config.yaml
n_mels: 64
downsampling_factor: 8
encoder_norm: "batchnorm"
encoder_widths: [40, 64, 120, 208]
Rows from block 7 of the encoder, named by matrix and row number. Rows with one number belong to one channel. Each number is 200 + 20 x the weight over its row's rms, rounded and kept within 0 to 999. All counts start at 0. After the name is the row's rms in percent of the matrix's.
# convs0: expand pointwise conv (encoder.blocks.7.convs.0.weight, 480x120x1x1), inputs 0-119
# convs1: depthwise 3x3 conv (encoder.blocks.7.convs.1.weight, 480x1x3x3), a 3x3 kernel
# convs2: project pointwise conv (encoder.blocks.7.convs.2.weight, 120x480x1x1, transposed), outputs 0-119
convs0.0,094,190,188,209,204,194,201,168,165,216,187,179,157,205,199,179,238,233,206,196,162,201,177,236,206,204,195,186,208,203,187,199,176,216,164,183,206,196,184,174,203,220,217,169,178,182,170,165,212,185,183,200,209,229,224,186,223,206,186,178,184,187,203,201,203,198,251,210,193,179,215,190,196,151,214,181,212,175,224,176,204,200,198,182,200,190,202,193,155,197,179,188,232,258,230,210,182,194,170,236,176,204,195,198,196,198,194,205,191,185,204,178,200,173,197,184,172,213,200,221,186
convs1.0,087,218,226,242,206,204,215,210,215,216
convs2.0,093,191,240,190,209,142,234,163,241,206,233,197,176,187,215,170,198,216,195,196,205,216,213,203,235,235,216,198,229,205,203,187,226,182,192,203,207,215,228,233,202,190,173,232,206,221,216,237,209,189,221,183,221,205,204,217,199,164,194,209,163,178,214,194,187,208,209,234,230,223,204,185,224,201,196,191,156,185,182,206,179,207,209,218,219,209,204,215,176,203,178,184,192,199,223,189,207,197,199,209,201,234,196,223,201,174,181,205,183,183,183,180,217,174,190,209,209,200,246,209,236
convs0.1,110,191,227,201,224,210,200,198,212,174,203,179,211,196,220,199,194,205,245,184,218,194,186,242,197,198,217,218,227,243,179,175,181,203,183,204,142,192,201,195,218,196,242,197,218,240,178,169,209,178,211,198,219,209,207,217,207,232,216,197,164,181,210,201,194,167,173,212,205,185,193,190,209,189,188,182,192,237,204,238,161,208,188,202,188,193,214,184,153,203,193,202,157,172,181,206,181,178,190,191,254,184,187,210,192,181,197,220,180,179,203,213,214,207,197,199,211,202,170,200,205
convs1.1,086,196,181,202,162,177,205,190,167,195
convs2.1,101,188,204,215,198,252,189,210,155,206,200,230,181,198,189,177,213,219,214,170,222,203,195,194,204,201,227,164,187,206,223,187,211,190,166,193,198,208,182,187,192,192,159,208,192,202,201,204,201,223,191,190,191,201,211,201,185,169,216,199,244,222,196,183,206,182,171,204,203,225,154,178,165,214,189,196,173,196,249,154,218,189,203,196,208,189,169,180,239,174,210,170,168,259,210,167,205,192,207,201,189,177,187,223,196,203,199,223,213,220,214,205,203,207,187,213,198,176,184,215,210
convs0.2,117,176,213,197,222,204,232,214,234,230,219,199,210,203,174,199,157,187,230,187,205,175,191,183,177,202,216,208,198,214,242,202,182,188,207,213,214,214,212,226,218,205,189,205,175,219,199,224,217,195,149,213,192,180,190,197,177,209,174,190,214,129,195,211,229,188,187,202,168,176,178,204,213,147,185,179,226,172,185,222,194,216,208,238,203,208,191,234,218,200,182,158,196,186,204,219,217,221,189,209,190,189,182,186,184,220,227,217,212,212,216,191,210,182,204,223,202,208,222,206,215
convs1.2,114,203,208,194,204,252,217,189,217,203
convs2.2,129,214,223,184,230,187,210,176,200,216,249,195,205,181,215,190,173,187,222,171,223,169,201,185,199,234,200,183,206,215,176,207,204,177,230,220,200,220,188,195,230,232,199,217,215,214,230,222,175,188,210,166,189,230,181,200,190,151,179,217,181,159,215,212,206,189,188,215,199,241,179,212,186,170,180,208,221,172,191,226,185,182,195,240,236,191,182,204,194,216,191,191,210,173,213,221,169,203,215,234,209,201,224,239,191,233,205,213,207,200,179,197,196,184,207,215,191,196,196,215,222
convs0.3,077,180,205,195,204,225,195,238,210,219,224,220,222,239,231,213,188,171,179,214,218,212,226,196,160,200,228,200,197,195,205,215,203,207,200,202,214,221,219,187,214,171,207,183,174,186,210,212,207,201,202,185,195,234,185,190,184,228,217,197,205,152,216,226,220,183,225,210,202,193,172,215,206,179,184,183,187,187,194,212,180,197,224,169,217,190,190,215,179,222,172,184,179,178,170,194,253,175,195,237,194,251,206,188,214,180,235,194,200,218,237,203,200,235,198,217,162,186,205,219,212
convs1.3,099,191,181,216,178,177,162,222,205,201
convs2.3,072,201,240,178,201,149,196,192,230,221,153,214,239,179,192,218,185,182,189,186,215,200,188,190,229,201,212,216,213,195,203,224,193,223,196,204,209,185,228,183,162,203,197,178,197,196,173,225,194,176,192,214,211,174,222,181,245,220,211,220,215,205,207,190,211,182,178,168,216,224,198,220,205,220,208,140,187,187,184,185,182,219,232,183,189,196,223,209,219,171,202,207,225,167,186,182,199,225,212,185,243,202,197,209,162,190,206,223,194,196,201,174,206,196,206,179,210,227,174,203,216
convs0.4,092,180,184,189,194,171,225,216,234,218,240,209,224,214,198,198,149,185,219,186,195,198,191,170,180,191,207,205,199,187,210,205,199,213,219,175,203,208,218,174,191,210,221,216,193,233,218,243,193,199,177,209,197,235,191,188,203,217,200,165,189,152,187,222,231,164,181,200,168,186,211,195,213,179,236,194,215,204,185,210,198,199,191,228,222,220,188,203,203,199,156,214,210,206,191,205,219,216,207,215,199,195,204,193,215,201,240,209,191,209,211,175,144,205,208,244,212,158,172,189,224
convs1.4,091,201,194,207,234,239,224,213,209,204
convs2.4,109,188,204,187,228,211,216,202,216,204,252,190,237,196,191,178,200,206,217,194,218,180,155,200,199,211,189,178,194,199,205,182,209,169,228,193,228,227,201,172,197,219,208,239,190,224,245,206,206,209,173,186,237,202,180,201,192,195,189,189,202,195,215,215,217,186,163,207,173,193,201,206,203,152,195,196,224,211,208,200,169,172,185,230,224,189,158,223,212,188,185,203,204,196,216,192,170,189,196,244,218,193,190,228,209,212,215,171,211,171,188,182,192,195,233,229,208,159,182,228,209
convs0.5,104,152,197,177,195,200,239,178,224,182,211,218,189,194,191,188,201,217,183,184,194,182,182,178,223,219,187,198,196,187,189,199,201,175,182,183,201,194,203,186,205,246,222,203,217,200,209,189,209,181,201,250,202,184,211,185,185,189,196,208,226,199,197,215,218,212,179,217,166,247,192,205,205,206,178,198,236,210,201,175,202,239,188,231,219,184,158,164,199,204,189,224,207,221,200,220,183,199,171,186,186,169,138,226,163,204,195,186,221,189,219,183,206,193,191,201,235,205,173,231,185
convs1.5,117,200,200,202,256,219,210,198,197,204
convs2.5,090,214,220,186,210,217,210,166,231,178,216,181,140,172,220,198,205,197,203,200,206,196,175,165,228,217,205,191,196,195,189,176,217,171,204,201,188,237,203,184,204,217,209,199,217,188,212,202,215,174,222,205,190,225,200,170,190,189,194,235,224,180,210,237,193,184,164,208,192,232,203,210,186,223,195,218,166,212,234,205,203,177,179,196,214,155,161,220,200,213,176,244,210,206,201,177,164,194,211,213,194,218,213,220,179,202,197,177,215,208,177,166,209,172,184,198,221,191,207,242,205
convs0.6,104,210,188,182,221,209,176,199,193,173,213,205,189,217,169,189,192,187,190,179,193,204,168,176,214,227,209,223,233,195,180,234,205,215,193,238,210,227,175,173,184,191,213,190,173,153,237,163,218,190,189,195,176,184,186,208,171,191,204,204,209,181,178,191,216,197,175,185,208,189,193,209,174,190,219,195,186,184,213,174,201,200,229,210,174,222,162,216,195,251,200,199,246,158,185,204,197,151,180,157,193,226,205,210,219,218,174,196,206,199,205,195,203,206,231,215,221,200,186,195,201
convs1.6,106,176,196,161,201,233,183,197,194,191
convs2.6,096,227,195,225,195,193,197,188,178,203,231,207,178,206,155,199,217,188,208,194,208,209,171,203,203,199,209,238,175,152,171,224,192,192,207,212,215,206,210,217,202,192,196,210,185,174,239,194,186,183,174,184,224,188,206,176,208,210,205,187,192,214,213,223,221,186,202,187,193,220,205,214,152,177,217,211,204,192,251,197,204,191,193,234,194,196,198,217,230,207,197,123,235,187,210,187,185,235,217,232,224,206,195,196,186,219,219,225,235,190,221,190,182,190,214,227,210,177,199,184,224
convs0.7,093,189,177,191,194,223,219,193,200,181,202,216,197,183,207,223,204,188,181,200,191,213,197,202,194,216,187,150,194,168,240,234,201,180,152,163,225,220,213,208,196,172,174,187,202,183,195,224,215,218,222,228,170,198,230,208,197,161,151,205,201,251,188,223,209,197,193,207,200,207,211,205,176,198,188,176,179,188,177,180,176,160,203,174,207,186,199,196,217,209,203,212,209,233,204,189,201,212,216,205,190,228,158,178,204,217,184,189,181,172,189,180,177,233,214,193,206,230,199,241,196
convs1.7,076,194,190,195,172,155,181,212,203,213
convs2.7,093,189,209,212,214,158,228,183,208,204,203,195,194,222,206,201,184,226,190,198,208,202,216,177,227,204,208,210,184,225,173,181,183,227,197,211,216,196,167,194,151,218,216,176,209,240,208,164,196,172,178,189,241,210,196,222,209,223,211,221,207,196,208,180,173,200,211,203,178,210,238,191,203,214,201,238,193,182,199,185,232,212,186,214,163,242,223,171,218,219,201,188,181,215,173,201,207,209,185,212,185,212,237,226,199,188,208,223,230,208,181,208,200,161,207,222,176,189,148,188,172
convs0.8,101,197,198,203,201,240,206,203,233,187,210,215,191,199,214,208,173,188,198,211,207,175,210,176,207,222,229,218,224,207,207,192,214,173,214,216,189,177,160,195,187,210,191,175,239,153,239,174,216,204,229,211,176,195,215,186,186,239,203,182,193,192,193,213,180,232,214,186,212,202,205,211,200,233,192,213,202,224,204,186,178,223,158,158,182,212,192,215,208,235,180,159,190,216,169,229,217,199,162,197,221,209,195,214,189,209,215,206,187,154,206,213,213,219,193,199,164,207,161,180,206
convs1.8,095,211,215,180,229,224,166,204,198,184
convs2.8,107,188,206,215,199,154,182,183,157,204,213,213,230,181,189,209,207,190,167,196,219,182,225,185,215,232,195,189,172,210,203,180,167,210,173,196,209,188,228,202,209,196,216,220,207,178,201,212,223,203,184,184,200,191,188,224,209,196,202,198,194,195,199,232,217,163,208,205,235,181,184,188,195,213,182,198,190,185,149,212,159,193,190,206,191,164,201,221,222,188,176,214,215,232,209,207,200,216,192,222,221,199,211,233,207,204,205,210,150,249,206,173,195,197,238,191,178,193,240,155,222
convs0.9,091,179,220,222,180,247,214,186,187,180,202,166,227,201,191,221,210,215,185,187,199,195,227,189,204,203,143,169,204,208,244,187,196,181,203,219,194,210,219,205,187,202,237,197,234,199,185,223,186,214,202,216,236,220,204,188,202,225,194,177,202,211,196,209,215,178,184,228,182,210,246,196,200,194,206,216,195,222,210,221,191,188,204,205,204,200,183,163,215,217,169,212,155,203,210,186,234,204,187,169,218,185,212,233,211,212,225,179,217,225,217,170,207,221,192,191,228,200,146,223,210
convs1.9,069,194,205,204,158,224,206,188,170,190
convs2.9,085,189,220,221,205,155,196,197,177,207,217,203,172,198,189,220,228,174,216,204,219,190,205,204,204,216,209,177,203,169,211,200,205,241,215,180,236,207,195,195,210,214,194,190,169,204,203,207,203,205,190,171,178,214,202,214,152,172,184,229,152,192,220,199,215,205,192,201,189,199,152,189,172,197,251,219,194,190,203,214,201,192,165,184,222,220,198,174,179,170,187,183,195,234,213,170,183,182,233,204,199,160,214,189,187,211,201,239,182,216,201,200,193,208,209,206,195,152,223,231,185
convs0.10,077,201,187,182,143,196,185,188,176,162,188,195,192,191,212,198,217,236,220,212,185,197,201,223,202,200,218,212,231,218,175,186,231,186,161,244,217,211,199,206,216,210,219,180,211,163,183,179,168,198,214,197,188,243,200,206,217,174,189,206,198,195,193,194,220,213,198,171,214,202,189,214,200,193,200,214,220,231,213,202,232,176,207,219,234,200,195,187,174,256,203,202,197,175,191,219,197,193,193,169,238,216,191,191,186,211,199,222,270,200,210,182,223,209,188,198,189,213,210,223,217
convs1.10,101,207,206,196,173,155,210,203,220,214
convs2.10,085,187,182,217,189,177,190,205,215,214,213,221,233,195,173,204,208,221,245,189,178,204,183,191,196,219,199,192,205,222,216,229,200,228,211,212,218,200,141,189,161,185,214,231,252,183,212,177,211,201,207,171,161,203,204,206,190,201,214,186,162,187,184,189,189,176,237,224,205,185,212,198,172,187,235,199,201,221,155,172,229,209,203,162,210,208,218,182,212,202,198,190,219,225,186,190,194,175,220,188,207,168,195,208,194,192,196,172,156,224,202,206,216,209,194,174,186,218,204,203,224
convs0.11,139,179,216,189,217,201,211,194,225,222,220,221,225,205,160,218,203,233,186,202,216,200,221,162,199,224,205,168,197,204,228,189,197,171,220,207,182,204,191,174,170,201,203,216,206,262,155,200,224,189,178,233,219,198,225,189,204,173,217,169,187,209,194,193,196,167,192,237,189,232,215,159,211,212,189,233,196,213,217,206,247,220,183,204,205,187,182,204,175,170,205,219,204,211,200,230,231,177,207,233,187,224,211,199,204,225,193,200,214,222,210,187,203,198,189,223,234,194,202,198,190
convs1.11,116,207,199,203,203,259,205,196,198,196
convs2.11,121,178,233,154,215,196,196,195,205,196,200,228,223,189,170,221,203,184,171,220,210,214,202,200,214,213,195,170,155,199,237,189,203,205,228,193,247,215,218,201,178,204,181,228,167,216,185,199,228,212,161,230,208,188,203,205,210,197,197,213,163,207,210,203,204,242,199,257,199,222,214,190,253,228,182,222,221,207,210,201,245,223,204,198,225,210,189,228,164,200,204,192,190,187,220,204,223,195,192,205,184,195,227,212,209,206,205,165,183,201,228,205,211,198,207,211,199,186,216,202,185
convs0.12,097,200,204,184,237,187,190,223,228,207,196,215,238,199,197,218,188,174,202,226,198,249,200,170,176,208,199,200,204,177,191,198,203,208,175,164,205,208,169,208,190,187,220,184,137,179,199,219,228,224,215,192,211,181,207,192,180,179,222,172,177,197,189,212,213,200,236,232,224,182,214,180,193,221,229,214,199,201,200,186,221,190,189,182,188,211,185,212,199,219,217,203,208,225,211,172,200,207,158,240,244,211,228,182,212,185,204,230,182,145,219,204,207,205,208,225,178,201,199,196,210
convs1.12,105,203,194,203,192,178,254,207,199,202
convs2.12,119,182,205,222,213,209,202,218,196,194,192,193,187,205,208,173,244,174,221,210,188,217,197,207,191,202,218,205,218,190,205,192,193,165,186,184,222,197,152,194,207,204,148,219,148,188,203,200,212,220,216,222,206,219,202,193,192,198,200,180,181,201,183,183,186,230,226,202,182,207,221,150,224,228,199,203,216,204,250,173,168,185,182,200,189,226,198,203,178,198,228,193,172,204,195,216,206,192,182,202,209,213,196,196,209,198,198,178,150,146,177,233,198,220,232,234,185,178,171,212,203
convs0.13,084,233,224,154,165,194,199,234,193,198,223,179,207,247,199,225,217,212,202,218,226,232,187,213,177,201,200,193,203,207,203,208,219,185,203,223,195,230,206,218,196,170,218,210,206,201,203,194,156,209,223,231,192,226,189,195,202,197,205,201,175,205,204,229,205,167,170,185,207,211,189,217,197,228,206,215,180,232,197,207,198,188,188,204,239,184,201,177,184,202,182,213,180,187,159,218,223,221,230,205,205,158,220,176,240,183,225,197,215,185,234,169,198,181,229,238,191,175,182,190,206
convs1.13,097,189,194,185,229,239,216,198,212,221
convs2.13,080,207,225,193,200,200,215,251,195,179,226,213,228,214,182,207,201,216,210,206,218,206,150,197,182,184,209,183,217,195,191,181,218,178,227,221,223,261,194,205,189,185,144,218,206,208,199,212,225,225,188,176,238,214,217,187,196,190,183,188,173,181,182,196,186,238,146,185,189,208,231,219,191,180,199,212,204,206,186,171,190,176,176,192,203,190,177,198,193,223,234,204,227,206,206,189,199,206,190,214,190,192,188,201,235,194,171,187,225,215,200,192,164,224,216,221,197,168,183,209,199
convs0.14,085,229,223,201,215,184,233,219,203,197,206,180,214,200,189,211,195,208,207,222,217,191,205,210,198,211,207,222,188,206,213,188,204,181,218,214,237,228,196,202,236,181,216,186,214,246,172,241,180,211,174,215,211,203,203,209,204,199,229,180,186,177,202,231,218,190,218,180,204,181,217,211,234,198,195,234,184,232,221,220,200,192,197,247,215,206,241,194,197,192,221,185,182,204,227,183,230,224,154,225,230,195,226,171,196,167,244,216,218,215,183,211,172,160,192,207,190,185,220,197,204
convs1.14,082,207,184,200,218,217,213,172,161,186
convs2.14,090,228,227,185,202,138,200,191,179,243,196,180,256,184,237,181,176,205,232,210,205,190,195,242,207,200,185,209,202,228,184,202,197,191,184,205,172,192,209,198,200,194,185,204,214,169,180,202,173,197,191,204,181,184,205,206,193,221,189,179,229,184,222,196,206,221,200,162,209,202,239,191,188,191,211,189,200,191,192,184,187,225,217,184,210,192,236,181,193,199,208,221,194,202,178,236,205,202,206,231,205,196,165,193,155,216,203,236,202,244,186,202,201,180,166,170,204,193,216,173,227
convs0.15,123,185,223,182,213,198,189,218,229,203,221,215,185,193,195,210,207,194,131,189,193,222,184,183,192,201,185,231,196,195,210,201,196,228,187,206,178,194,167,175,195,199,200,218,204,209,241,174,201,203,228,213,186,176,222,185,233,221,239,220,189,224,187,203,186,198,192,229,168,222,215,205,220,202,189,223,210,237,237,221,203,192,180,199,196,173,199,206,213,206,220,164,223,168,197,214,182,155,210,180,216,182,167,209,211,214,178,196,201,201,187,188,202,175,196,236,250,165,198,219,211
convs1.15,118,201,206,193,200,146,181,195,199,187
convs2.15,122,212,174,197,229,211,209,205,169,219,188,168,169,218,230,175,184,193,242,189,182,199,202,209,202,185,198,179,195,186,196,205,179,191,207,191,195,196,212,213,214,196,188,153,155,189,165,188,174,195,183,193,192,212,218,196,161,199,190,221,212,212,202,193,189,208,196,191,202,188,210,225,188,205,203,176,223,157,186,199,206,215,172,210,187,206,223,201,188,196,170,237,185,218,198,242,195,258,198,193,201,201,201,184,209,176,257,253,213,198,219,200,207,190,234,181,181,187,172,222,174
convs0.16,079,191,180,169,215,176,186,219,211,221,195,240,206,193,187,184,211,177,202,187,186,201,211,199,202,180,191,204,229,178,217,226,174,166,205,134,190,208,212,177,185,197,220,173,204,197,216,203,192,171,208,232,172,224,183,201,220,223,164,209,215,202,231,233,220,196,196,160,158,188,166,178,205,192,225,189,214,176,196,214,188,244,186,188,185,183,170,210,207,170,194,220,203,182,183,213,165,186,235,197,185,216,174,208,187,188,215,177,214,219,197,203,183,226,200,210,178,180,203,183,181
convs1.16,072,191,209,212,233,221,240,201,195,212
convs2.16,086,232,213,197,208,230,209,185,162,210,254,183,175,185,216,194,201,199,225,210,221,160,175,170,224,209,178,154,220,177,171,190,229,223,196,223,198,227,213,185,235,224,206,196,192,192,187,207,204,190,196,198,199,231,197,185,185,192,158,227,177,194,239,219,181,201,192,208,204,215,196,205,199,198,191,227,191,168,210,168,183,185,186,220,229,164,209,183,182,210,210,210,224,174,203,211,176,186,229,222,209,197,193,216,206,218,204,192,180,210,203,167,217,184,210,246,170,186,202,182,211
convs0.17,099,195,172,235,181,197,209,176,187,186,168,248,202,181,185,170,220,219,179,167,180,192,197,191,239,214,167,193,191,211,190,197,191,189,195,193,168,187,193,181,179,231,193,193,217,198,196,215,190,162,208,200,205,215,207,197,220,232,217,160,200,203,225,203,205,201,194,182,187,206,209,190,166,222,225,226,167,185,194,222,203,182,193,166,178,202,156,183,196,201,196,229,188,210,217,198,191,209,188,199,200,206,186,245,143,203,223,166,197,175,208,197,149,208,185,185,185,184,225,213,188
convs1.17,125,195,194,191,211,197,255,209,187,206
convs2.17,103,202,206,196,197,209,205,185,181,192,191,192,212,186,206,200,166,198,184,199,209,191,181,150,242,229,137,193,174,176,165,212,213,200,223,178,190,199,219,156,182,231,203,230,207,227,202,192,203,190,192,190,217,194,223,182,219,187,173,208,171,188,209,208,197,197,185,206,240,206,229,197,176,207,195,256,173,199,182,212,200,191,146,215,194,202,194,206,198,217,194,200,221,176,199,189,181,215,208,190,206,220,218,204,158,249,182,162,188,188,178,190,197,194,173,202,204,196,222,198,216
convs0.18,073,197,187,184,217,168,198,214,184,165,240,204,198,214,191,227,186,225,186,211,200,253,205,200,149,183,195,190,195,188,211,191,225,212,239,198,228,223,195,211,203,187,203,200,202,211,175,209,195,212,183,185,210,198,224,216,200,216,197,186,195,157,183,233,191,203,183,178,202,159,220,237,226,215,223,184,200,174,192,180,174,191,224,229,181,202,212,208,202,243,210,207,183,223,192,223,228,190,155,221,203,193,181,200,234,204,239,199,195,186,207,171,169,194,220,210,191,222,202,195,239
convs1.18,075,185,209,197,215,240,218,212,228,213
convs2.18,088,162,199,164,153,237,196,211,187,185,218,181,204,215,195,184,202,207,204,210,176,233,212,187,183,200,192,196,181,181,193,194,207,226,214,217,195,233,180,222,236,202,192,226,161,167,210,217,213,232,202,192,218,214,189,208,160,213,207,218,194,229,210,224,154,219,184,221,203,190,235,197,173,172,209,215,175,208,187,171,202,186,193,205,175,235,202,206,180,231,203,213,180,205,219,184,200,171,169,193,184,188,212,207,251,178,177,184,231,194,204,208,178,212,237,200,192,213,216,194,200
convs0.19,134,172,191,157,242,222,201,218,212,199,252,196,206,216,220,226,168,200,181,198,215,209,211,242,168,205,226,214,242,211,222,181,209,173,186,179,226,226,165,185,216,184,202,189,218,194,203,210,174,214,195,205,200,204,186,163,206,247,211,190,203,204,176,209,214,214,200,210,193,203,181,230,220,200,179,209,217,238,231,197,247,197,199,198,196,162,213,191,183,212,217,218,192,168,179,226,208,169,187,215,218,197,181,190,212,197,202,198,204,190,193,169,206,184,209,218,198,217,155,190,199
convs1.19,124,194,192,195,225,249,219,193,198,198
convs2.19,112,184,215,143,214,234,165,213,193,212,258,190,213,218,208,218,214,207,171,195,215,213,174,228,196,204,203,218,197,222,207,199,207,165,237,207,219,223,198,176,224,186,215,198,182,168,196,215,199,201,216,221,208,208,179,204,223,201,196,229,201,189,207,209,211,167,175,195,206,219,184,199,183,145,212,196,218,246,191,208,203,198,236,178,201,161,197,206,162,232,182,226,218,173,205,226,198,183,193,212,235,205,175,198,223,193,194,192,171,194,188,194,180,192,202,224,204,191,229,204,208
convs0.20,075,225,207,203,167,178,227,223,235,188,186,195,224,193,185,204,233,178,187,181,214,194,202,204,207,191,165,212,221,204,210,185,206,192,222,191,183,175,203,192,233,197,194,222,210,229,186,172,219,189,187,194,210,221,194,200,197,224,189,191,180,163,184,207,215,209,142,198,206,203,187,251,146,194,234,180,187,174,177,222,220,173,175,194,201,193,181,219,163,200,166,194,193,189,238,169,196,170,217,193,166,170,202,186,194,203,225,175,193,193,189,193,191,194,211,196,193,203,175,165,215
convs1.20,081,236,217,163,192,197,213,187,207,188
convs2.20,074,197,236,209,199,162,182,207,189,194,200,183,179,201,238,204,187,205,165,204,202,194,197,228,178,180,191,212,192,162,169,190,205,231,182,227,183,218,174,220,206,218,214,193,219,199,188,224,209,212,179,216,186,209,173,199,170,163,189,192,215,207,215,223,222,256,226,237,228,253,171,181,178,206,182,184,208,179,196,192,176,196,215,200,171,194,175,193,211,162,162,197,166,215,175,204,228,184,201,222,166,189,217,203,209,206,205,211,207,193,170,198,217,208,184,206,191,217,187,197,179
convs0.21,080,196,204,153,178,183,194,213,182,193,211,248,213,196,161,189,184,217,186,214,186,192,219,193,177,209,171,188,185,186,195,210,222,172,219,171,230,176,217,173,213,207,200,171,228,184,179,181,197,204,159,188,233,185,211,151,199,226,189,191,195,177,194,212,201,177,184,174,214,168,211,209,201,187,217,186,205,201,211,198,169,197,198,196,191,209,205,213,164,229,160,217,190,214,196,209,204,243,172,176,188,200,223,198,220,167,208,173,230,218,220,171,219,221,220,216,170,201,230,211,207
convs1.21,090,216,210,185,164,226,232,206,198,196
convs2.21,093,187,206,208,202,213,196,215,191,186,213,199,185,186,182,189,197,213,172,217,169,202,214,194,202,202,215,175,165,190,172,190,184,165,190,176,186,210,206,214,224,201,175,208,229,177,183,216,201,220,223,183,189,197,169,195,207,211,195,196,206,189,207,220,185,172,163,193,132,229,221,185,204,221,212,254,164,220,191,200,198,174,178,196,203,224,187,232,176,181,194,239,196,236,198,192,215,166,183,194,182,191,220,193,240,197,176,239,208,167,182,203,208,219,198,196,203,158,212,175,188
convs0.22,109,238,210,174,216,215,217,218,176,205,228,192,190,207,202,185,193,192,226,185,194,172,197,245,185,210,238,174,203,196,210,197,191,176,208,183,217,217,219,174,225,197,230,159,183,216,175,166,201,201,176,204,196,207,196,181,222,225,192,197,211,184,199,209,243,183,219,199,195,182,188,178,232,171,183,178,217,170,227,183,172,229,193,195,216,216,198,170,171,206,197,208,189,223,166,237,207,203,192,233,174,183,183,180,195,195,207,208,237,207,249,183,196,198,221,207,195,178,232,186,173
convs1.22,143,197,202,197,212,257,210,198,204,205
convs2.22,115,229,207,167,210,218,212,201,164,203,231,159,197,197,211,191,216,192,211,200,190,163,174,231,194,208,201,163,198,188,183,189,206,170,235,206,218,234,209,183,200,218,199,166,222,194,200,195,211,192,169,199,184,214,181,181,197,195,172,216,202,165,202,216,222,195,185,203,213,217,185,212,178,155,180,205,237,187,206,198,190,210,206,219,226,160,179,163,176,193,191,238,211,211,206,209,193,158,199,255,186,189,193,187,201,209,218,208,223,197,201,171,232,188,209,230,180,173,225,194,211
convs0.23,097,227,239,199,198,152,221,207,207,182,206,189,199,187,214,201,205,212,217,201,228,224,162,172,210,193,190,206,186,197,182,192,214,209,176,218,180,197,202,179,197,208,204,188,201,190,194,188,170,203,195,198,211,214,204,189,226,193,209,172,152,181,172,204,184,217,215,171,214,175,180,211,169,221,224,227,224,250,240,172,189,200,180,159,197,182,206,192,218,208,206,204,231,202,181,205,201,209,189,197,211,135,207,203,212,209,234,168,185,174,188,174,207,161,196,214,201,171,193,167,200
convs1.23,097,203,207,195,197,170,160,203,172,213
convs2.23,078,215,192,194,228,173,188,198,191,177,179,214,212,150,182,197,208,224,168,228,218,178,246,233,219,220,211,196,197,233,190,188,202,173,227,191,188,188,218,204,183,226,181,245,180,233,174,211,230,158,209,194,190,230,201,215,187,182,208,201,204,188,186,206,223,202,185,215,194,220,194,225,166,160,162,189,208,155,169,187,171,205,198,223,216,194,170,205,183,212,172,194,214,187,202,201,193,213,201,193,204,222,195,204,183,232,212,174,218,228,198,171,188,213,182,210,211,200,177,202,202
convs0.24,095,188,202,186,213,173,211,173,213,200,171,182,217,201,221,197,190,182,182,190,205,215,173,201,209,179,242,211,209,206,191,205,214,206,217,201,199,221,172,263,187,240,189,199,212,179,212,212,229,194,206,231,203,203,150,205,212,169,224,165,189,198,226,190,217,215,210,209,208,213,188,153,172,210,197,195,200,238,227,197,198,185,185,152,237,196,183,215,218,199,207,206,197,193,178,199,196,169,207,169,223,171,176,211,199,188,212,227,177,154,189,206,201,164,211,198,193,207,165,191,206
convs1.24,076,190,183,238,203,176,234,195,206,200
convs2.24,083,209,220,180,203,179,207,177,195,191,213,228,181,192,207,204,215,174,245,202,213,204,215,217,205,200,242,184,196,180,180,202,207,175,216,201,196,209,185,203,211,202,213,158,169,175,183,222,206,188,229,191,189,188,205,231,193,213,200,195,160,192,226,190,175,196,248,236,172,186,208,147,234,233,198,191,206,231,210,209,203,216,201,195,204,240,205,197,163,214,194,166,209,186,234,183,203,226,194,216,208,235,195,217,216,181,194,199,164,163,201,193,211,191,190,206,174,187,241,206,223
convs0.25,116,180,204,182,206,227,199,204,203,212,191,237,194,193,202,166,186,203,201,177,196,185,187,203,205,224,163,212,195,189,204,214,219,221,171,180,171,203,205,173,174,233,193,183,205,192,194,196,137,174,190,200,199,185,161,195,210,220,188,201,207,170,212,194,218,235,234,186,182,185,191,176,200,211,207,163,195,190,216,182,180,211,185,144,227,207,189,180,210,191,212,207,216,206,176,188,187,191,216,245,195,208,192,222,190,207,201,217,210,162,178,198,166,199,222,208,160,169,205,161,241
convs1.25,111,186,198,188,202,257,204,200,199,205
convs2.25,111,226,177,197,195,211,200,147,159,233,217,188,167,174,201,170,198,204,199,186,198,171,181,224,216,193,189,204,164,170,194,189,232,221,202,211,191,225,219,207,211,214,208,189,223,210,236,222,160,203,201,189,212,210,177,190,222,192,186,204,187,167,217,234,199,204,218,208,211,213,216,207,188,190,198,156,181,190,209,204,177,182,193,201,211,192,179,182,182,206,206,219,233,179,240,183,186,211,234,226,230,226,195,210,198,216,205,213,192,191,162,173,201,195,186,227,176,171,210,202,251
convs0.26,115,188,200,208,240,187,208,192,163,195,204,188,180,200,206,199,217,178,218,175,187,194,194,222,185,180,205,176,201,228,201,194,172,180,212,197,197,199,192,204,190,201,188,202,129,213,191,177,196,190,176,198,193,239,183,204,237,228,209,200,229,219,209,191,198,167,178,170,185,195,201,235,176,194,220,199,218,229,196,195,198,183,189,222,198,170,219,210,145,190,194,268,199,188,202,208,210,214,204,190,230,176,186,168,189,183,216,222,208,230,219,197,189,238,208,221,230,221,213,188,193
convs1.26,104,182,205,213,173,229,221,174,219,204
convs2.26,116,213,183,188,202,201,209,202,149,218,222,148,219,191,178,190,226,211,237,204,188,197,178,184,193,197,160,206,167,210,187,229,211,210,245,260,214,198,266,220,187,216,208,211,185,181,190,221,204,185,211,202,234,218,196,220,200,216,195,170,214,191,205,205,199,191,191,209,230,215,198,182,202,207,208,214,216,169,207,198,226,223,176,196,197,187,208,199,191,165,205,202,215,178,226,203,192,226,206,244,190,212,195,199,204,212,203,193,193,227,177,197,184,186,234,197,191,201,241,200,232